A small self-supervised image encoder, trained from scratch.
Model: norm layernorm, num experts 32.
Training: soap at rate 0.0046, 16300 steps, batches of 256.
Rows from block 9 of a small self-supervised image encoder, named by matrix and row number. Rows with one number within an expert belong to one neuron, the router's apart. Each number is 128 + 24 x the weight over its row's rms, rounded and kept within 0 to 255. All counts start at 0. Numbers have three digits each.
Before each expert's rows are labels from the 100 images, of 14848, where the router gives the expert most weight on average: "top examples" is what is common among them; "colour at peak" is the nearest of a few named colours to the mean colour under the peak. Only what is clearly more common there than usual is listed. The data: flat shapes of many kinds, plain or patterned, on busy backdrops. In brackets: how many of the 100.
# router: router (model.blocks.9.mlp.router.weight, 32x160, trained with AdamW), inputs 0-31
# up: expert up (model.blocks.9.mlp.up, 32x160x160), inputs 0-31
# down: expert down (model.blocks.9.mlp.down, 32x160x160, transposed), outputs 0-31

# expert 26
top examples: white shape (56)
colour at peak: brown (55); black (37)
router.26:169096094138129109147143136101162169147119120125115118140124123181124117110131133102107140133105
up.0:135138176114177120143167082161135136141124118162133105103169104157108128087135118112129136137180
down.0:137146100143136125119136090069114129151153104073112140163075105144105127102103129110167120115143
up.1:192172125093144119150118142112138133123102105155131151147113153133091116111088130125182137119145
down.1:143104152122129123139093117107147110093140155121164151119139150121138127131127140143131124141129
up.2:152136143110160144123156110147124138132140097123122161078097149151135138095139132131105156138132
down.2:126114106119128130152159089158117156120102150117139112087098111132050089150119108145139142155089
up.3:136122112117111128119120112146112086168134128155117123132114128137142175135102144144089137088148
down.3:113103129135131132136167155144139149125098114072099125135126128095122075121110128094113105141123
up.4:133154122136159104116153126146148155128084144107119157100109124145106159119123112091117137116132
down.4:116159126117104080117128132126082115134133133112125126158157133147124114081161132124137112139150
up.5:105136109162148142142114111089106126128115175137138150159098128102075134166100113093122146114124
down.5:136115139149153147156096121116142154138124150106111121092143107098116108098138141133135131147102
up.6:113123081146116102122139179107081128113131090127139118131137107141139133080186088109151117156113
down.6:132135145181101136134111134123099127103145181137172134137130163129132120076132132117162162112121
up.7:124133129147120169142135114167158138127129168135140099142173125137141146062136150118123136118088
down.7:125076160119198167139139097115118097142161104141133115138110108114137143098160156128112120138170
up.8:169137110142110137124139122114146152143092085128128128102089140099099152093143092150103127081079
down.8:128101121129140136123137139166085155159109112090096149166133131129102136131131128103124098146135
up.9:159105151123124127140132135118158125123119124129146165111120089103108165131107095119074131101100
down.9:140157162140152079132134095112106141118115113132112120116142130122116117100134163127162093143142
up.10:099159157113101150079109134102090139150143136161092121078111101145118137121140131098131139074134
down.10:096080135094134127130131111125130123158104104101128146146144146136135125134162109107171119153131
up.11:110115166147122102100120103108160118169166096139125148101110114155140108149100170139172123138124
down.11:130126119115130163138153126118143070102152150126139154121110120129138135142116115130137144113147
up.12:125132192145117109137119140144153118125119091117124142110120152145114110119075133136150142100109
down.12:107131133131120107100073080106103139117116162140157132149110158119137134111149147154154103148151
up.13:128137173138135126115150093168130134135123158118172138114129130167158131103115143121085147112207
down.13:136139107083125117117139091123150091134156149171098140131095110103162116140072150152125107148140
up.14:171127115118108134130156118152102138134161076124169163141124186147113112123142060135119124133118
down.14:135138128121115142193166105146128131093153106129160123160102100131082137125084100151107135121132
up.15:169121066104125114146138174125160112136130140114165148141093102152133138147129123139082194157153
down.15:142116140185126092115132124164122095162130131108081117144121106114107100086121176062137125137159
up.16:110137116114170146144137118112138131078109105115126112168147194096134143112078113106113158121122
down.16:111140158118114143132118146111169153109139104132144134120130111141141078122110135198168115139103
up.17:131155126153139110190114163166125122166161125143125120173133133129132136134060127106090168124116
down.17:089124088168123116110110113082120125131153124130141127121165142140153073109091143133134131154114
up.18:114141170114142136110144100127130125125157122158146093131152099106114186097170128129104125128177
down.18:112105115141103159130103130113102121148099122148174129161117125134141128101091108140145148122126

# expert 11
top examples: white shape (54)
colour at peak: brown (57); black (41)
router.11:124115141160133130156116148109131115113080147103112141166111115135150108154163100151153104162145
up.0:110110088123105124172109158140130158129122129116097123146138135164141095158141151103162109114160
down.0:101113114158125151148133178078117111109114150145121110121159126158149072167113091109160144133110
up.1:143149173138141147113112111119145111128108101131161145136107125075101131103119115146122091082125
down.1:158090142137117136125152141120128127131121142157177150120117117112177135168106148127149082145112
up.2:114090149087136110139162098145084162129144121128112160130138161114137127096179128112123098119147
down.2:123103105146144137114083151149144170116094121127157146146137148128122150071124167155126157095113
up.3:147146172105169175157142135114111177122127116106126105150109123116097147105131149119170151114116
down.3:142110143156149099110164175118127100089122153166143135118118092115105126125132116124138139108122
up.4:137112122174106119133125123134139107128155119132128136168124090135132129140127127089125134151061
down.4:063133138145144134144118096111093128137094170114138129137146115155141120108122128139124135123180
up.5:118122129091138108110137141111155136108149144143136118150115100118150125124097176139166120098141
down.5:131158143113133142130138161114088107115113150177105128093189149108102155146133098153159112103131
up.6:155145142114085142108113154121178143119082118139104132126149106139137119112107098099142144156083
down.6:116126135096130136134063128117149139163117138125134121107149129114178151128102162142114129148150
up.7:113127148138162136129090097143138138145114128109126140099131122094098153110151102173142120159121
down.7:164134151121148133125178157171119102103101090101109089112114132128137118104109179145082159094140
up.8:087142110158138151112106140118107129108193154111143071140132112070122144155121143101150151128143
down.8:135146150127114154079093106163083142166106138177088113173147125123129173134095111132127119120106
up.9:109075131110142113118094113141132144127167187124193122084152098164118112087150092161117111089121
down.9:080139094129128121112172145145143157125114096111107144131116155102113132121121119159099175141159
up.10:121145146099107138114115125138104087132126111117119070134164129107097171114088123117092126122114
down.10:130095116159190145143186125116128127161154154095100104107108154112156140173137179153129092116131
up.11:113148104131124138139148098137113180157118166140130072144108123157134121125145120149158122119124
down.11:107162146164157173083142164133115093119168140133100097128133122146111104131153125151097115099161
up.12:117128123108110120181128135132137131129128154123140134083080109120129133164122106118103179160107
down.12:149153117159130146127155148105135108118091118108142144112118111133150152153137109114103123107086
up.13:129126164111109115108109125123107123162078160112119135172111141140142115139123140141151122151090
down.13:156099119116156103152096114121131149119134125121158139154131089163134075116101110144183138107153
up.14:150145130065113175140125164121137164067122102150126151131119117145147132157132128108137155101138
down.14:093103163144153079105122153187133101151104095168108150098153094116116132157159093107128147105068
up.15:125087117160105083151145153147075097110100133117162132128188169119155135139144128097116114146108
down.15:072131134076131132119143114120068124115121202142110151140160120091130112123110088153164144149123
up.16:100087120113080148128162127137191112171103158152118124104150109132100104135080142092121077126173
down.16:109120151107145130126151161192128117145128122147131128091155097101111110107079127122116140060112
up.17:104162131131115126147140074110142101109125146121124123130134104162134124116141119138163089124129
down.17:168147094129141097107137173106137134106123116100118162141146061126123148097120155114145166106133
up.18:107103167104101154122092088124100137122154104162155112099121154170133120087142117134092155134151
down.18:142124135187159096120159114129161127111157154171098093169133153166123083112138137149103160096144

# expert 2
top examples: count: one (66); its colour: white (26)
colour at peak: black (31)
router.2:184141090140152161155188155120109124152111143100112129136128142152155094108144131125084123162123
up.0:131107141131161124153087129140124122090098136135125135106071144140147113133137105130125149107167
down.0:102132088088155147118119158141152186116090120142140113135139174147128103109132122101126122096128
up.1:113138150116191172142114060133137094124140128147127111133136120164126170110064132146154111154088
down.1:091117154143158126113143091141113122142153087131146110123148155143077164108101106132157100186149
up.2:123121145123179136110153104169132122091129108150172099119130150201092161139108114130166136130127
down.2:101175131167109165116162125098126154129114120118101115127147162135132101125120124079146107108150
up.3:144114103117112113171167128105136080115125120120133125116148106171145152142109117153134134113150
down.3:115138145135071169087109139126100141115122141135141151159104141141114113119135117101163123133125
up.4:121147166116136150141130128136109142118125110100122142150124120108132138147143080157139159141147
down.4:109130166146125117121110165123096121160122094135126162090184130104124101115139114130113131110136
up.5:139146087145170154116130132115114156129146160113138108140157138146097126103146102163140117081119
down.5:130126125124123141133113150156156085126207141153142081138090118074088130085117129135091140152148
up.6:119162144124182141114090192130163128151127131117132120148134104153116139168116121129164121171083
down.6:135151131126152106115148133155117111154140199115123095126120103052130105085118116106092132145164
up.7:144126127125136151115115093193116091118151132125118142116145158130095147110116125103174147091138
down.7:117139168098148142149099127130111094122160137139146148133105082139165122165142110132096089132156
up.8:099143156155194098106131095127120134117115065091147073138156163142133162119098146122120108099148
down.8:170160093131120126173134108131157112113144177133111179111116140145134061133129128131126128103172
up.9:117130144118168137101151094178116127098135120116135108152108125140057146109124112138142139092166
down.9:149135134140141093083127115067110121130148141127181142171139142104122140130110137168129095144124
up.10:090110162137132164142099133109115103153178079133175091152127106132111135117165110146158140101114
down.10:137146114141129115152148130127090112103104128100098156119154099140080088094150160118142139131154
up.11:127155132104137121124112105122125120145178119207140126081125120088148145127167146145119145105132
down.11:145148119116116111122167144122151104123142112128121147093138130113117075180130142117104130088136
up.12:176115113118079139117153086136109149125147157115133117119122127121158110134148128123147088144116
down.12:111141105170109146128105173172108069115121113138144123158116138144118083124104165135152156132117
up.13:137142181092156136117168116110140130126125140134140123128168161122125141103118140147078093144093
down.13:122115080173081109119147126128139157116126109126120068137144112143145099134145153167162123125117
up.14:165139164123128178141126083182120105144160107150158110114119097128153177162121101167130113108061
down.14:096115114156138168143114158160104134142105087161165107117121132113086116151087166120137119157122
up.15:122151153123123148128081081118128135101126145154138155119110135084143179170126164116158142160143
down.15:118117167098154147156105138118126117157180139146138112144142101156138124158156145134138113088168
up.16:135116112159118103152143119125157111134161119127110124175083150081125136120085161144080142139112
down.16:137093144111138133132105115128108140145141136081170139127124119084147172128147162142048075108155
up.17:123152149138144135123115128125126101120162118149147112113186130132187145121098121128119153139104
down.17:141100161103147136122142101091105155141110136131164136104162161122107129109119109127175158123130
up.18:055137110088121163120151143113067171131105118117111146098132157169155112159136155131148111141176
down.18:184182117104125112128087148114152096113122153137154152153117118116154079177138100124140162081145

# expert 25
top examples: white shape (45)
colour at peak: pink (28)
router.25:098128122127100125112126155099120141126116147097092147113142107176164144135149092146100131112102
up.9:109053108147133103124152094097116152143096176122113148152146162145131116116116181120151107143124
down.9:103157120113136139104118114142140154149196128155106102118097110126135137128118151166138138135130
up.10:152115135128176112126115151164138104088108112106070172135139137116093150178127139129101114123107
down.10:123114099141136145146140115124173124134109122110164119070106104144147129181161140129095162114121
up.11:167128101114134120135173119109125198163133166131143123111151150099107113160196125108119148119138
down.11:140124120154142107141117139113149169121168114154175112148081089113154158101117156149107117134122
up.12:147134121119126136144125134180144098084138130122105172142132123114097110127123145080155154109164
down.12:135104143120150116128149101116171097126118127135126174134101133079112135149138161083093100118134
up.13:141164078097111127111114148134131119119116128088144141149146128173142131114138126120152115083122
down.13:103117131098126164116149142140121162120130064103150114125141098136141139140117132124115154133084
up.14:051101100174105117144123094142105118146109123124136099160126141169150093136161186156123112161075
down.14:146165085150143114128145105162101099129126122131114134153168119142123085119113168114075120104153
up.15:087130121126068079158112118132111097148110094096146103098098159127131153155175097108146083112146
down.15:137132098110119148135134165128102113128129099134087112108096114126106118076158113104094111131148
up.16:145128092096104142120134149104139139157151137115136125064148103139138136108161123111143134089134
down.16:125150163147123128114078106116132122143139168142155114140149122115149098113119138160183123130159
up.17:115079115126109128122147107093086127132114167106138131170170109184130116149188120121117108131108
down.17:162131084148135103131117157142089093120127099120159144103101126154132087155119115177088138109137
up.18:132110083119151109103119113078183146136095108105134136123122118148126128128121148165131139105100
down.18:132164133123159160134133113124127135130124130145132093121153109115137127150163124160125135118138
up.19:087111129136091124120140138091106139117139154111152122106173164105114141155156102110149120102140
down.19:163145137124120112126146147141099103133146117093152124112137149142104146145113106151093132125165
up.20:129127117113168142180138139137127157155173147143139084139093128088141138134129167092100120158141
down.20:165117106142097144126086120140095093145167083161098148156157139110127115142120138092139185102107
up.21:118135117138095111118094116123114147120081143084148131154138144138125112126163170122145101128135
down.21:199171104146129113120120108149106112157195094125130106177133123136136127148134124146089151130149
up.22:106163127128100122114139120147124118106129127153131110183091102125106150149139130146120151176134
down.22:100146128078155124173142128108111131135122110152123170112160101139131139104118159125189137163145
up.23:117117131093143139137097173131172131109114101129096133135131114109137137125124110112139094130145
down.23:158162149151157109122123130130111082123094076150111147162142151147114114129122123106114115105143
up.24:115133080136154143128145165141183090159107138135125118117100101155117112123092151154131161149133
down.24:114123119094138107124118139079111176118120155125117144155140079134130195132131152086149152149090
up.25:113130129080107138136101149131134131117156181203127104126162086120113102140124181125132176128137
down.25:112119141129111162086158142132133106169171127104142133138107095147096095144119088165155177141121
up.26:149177155128081146085100131131175104119120120136108128095140095104129084139100059113122155113127
down.26:126145200133091126157105140126144077110102095121133108165093149120154123098121148118152131125111
up.27:115122109106120148101125145096159140131115151139146177113094147125159109149147094110133118146106
down.27:144116177105117112155140147109141098129141131134113155164124124131137130134119136141130162133066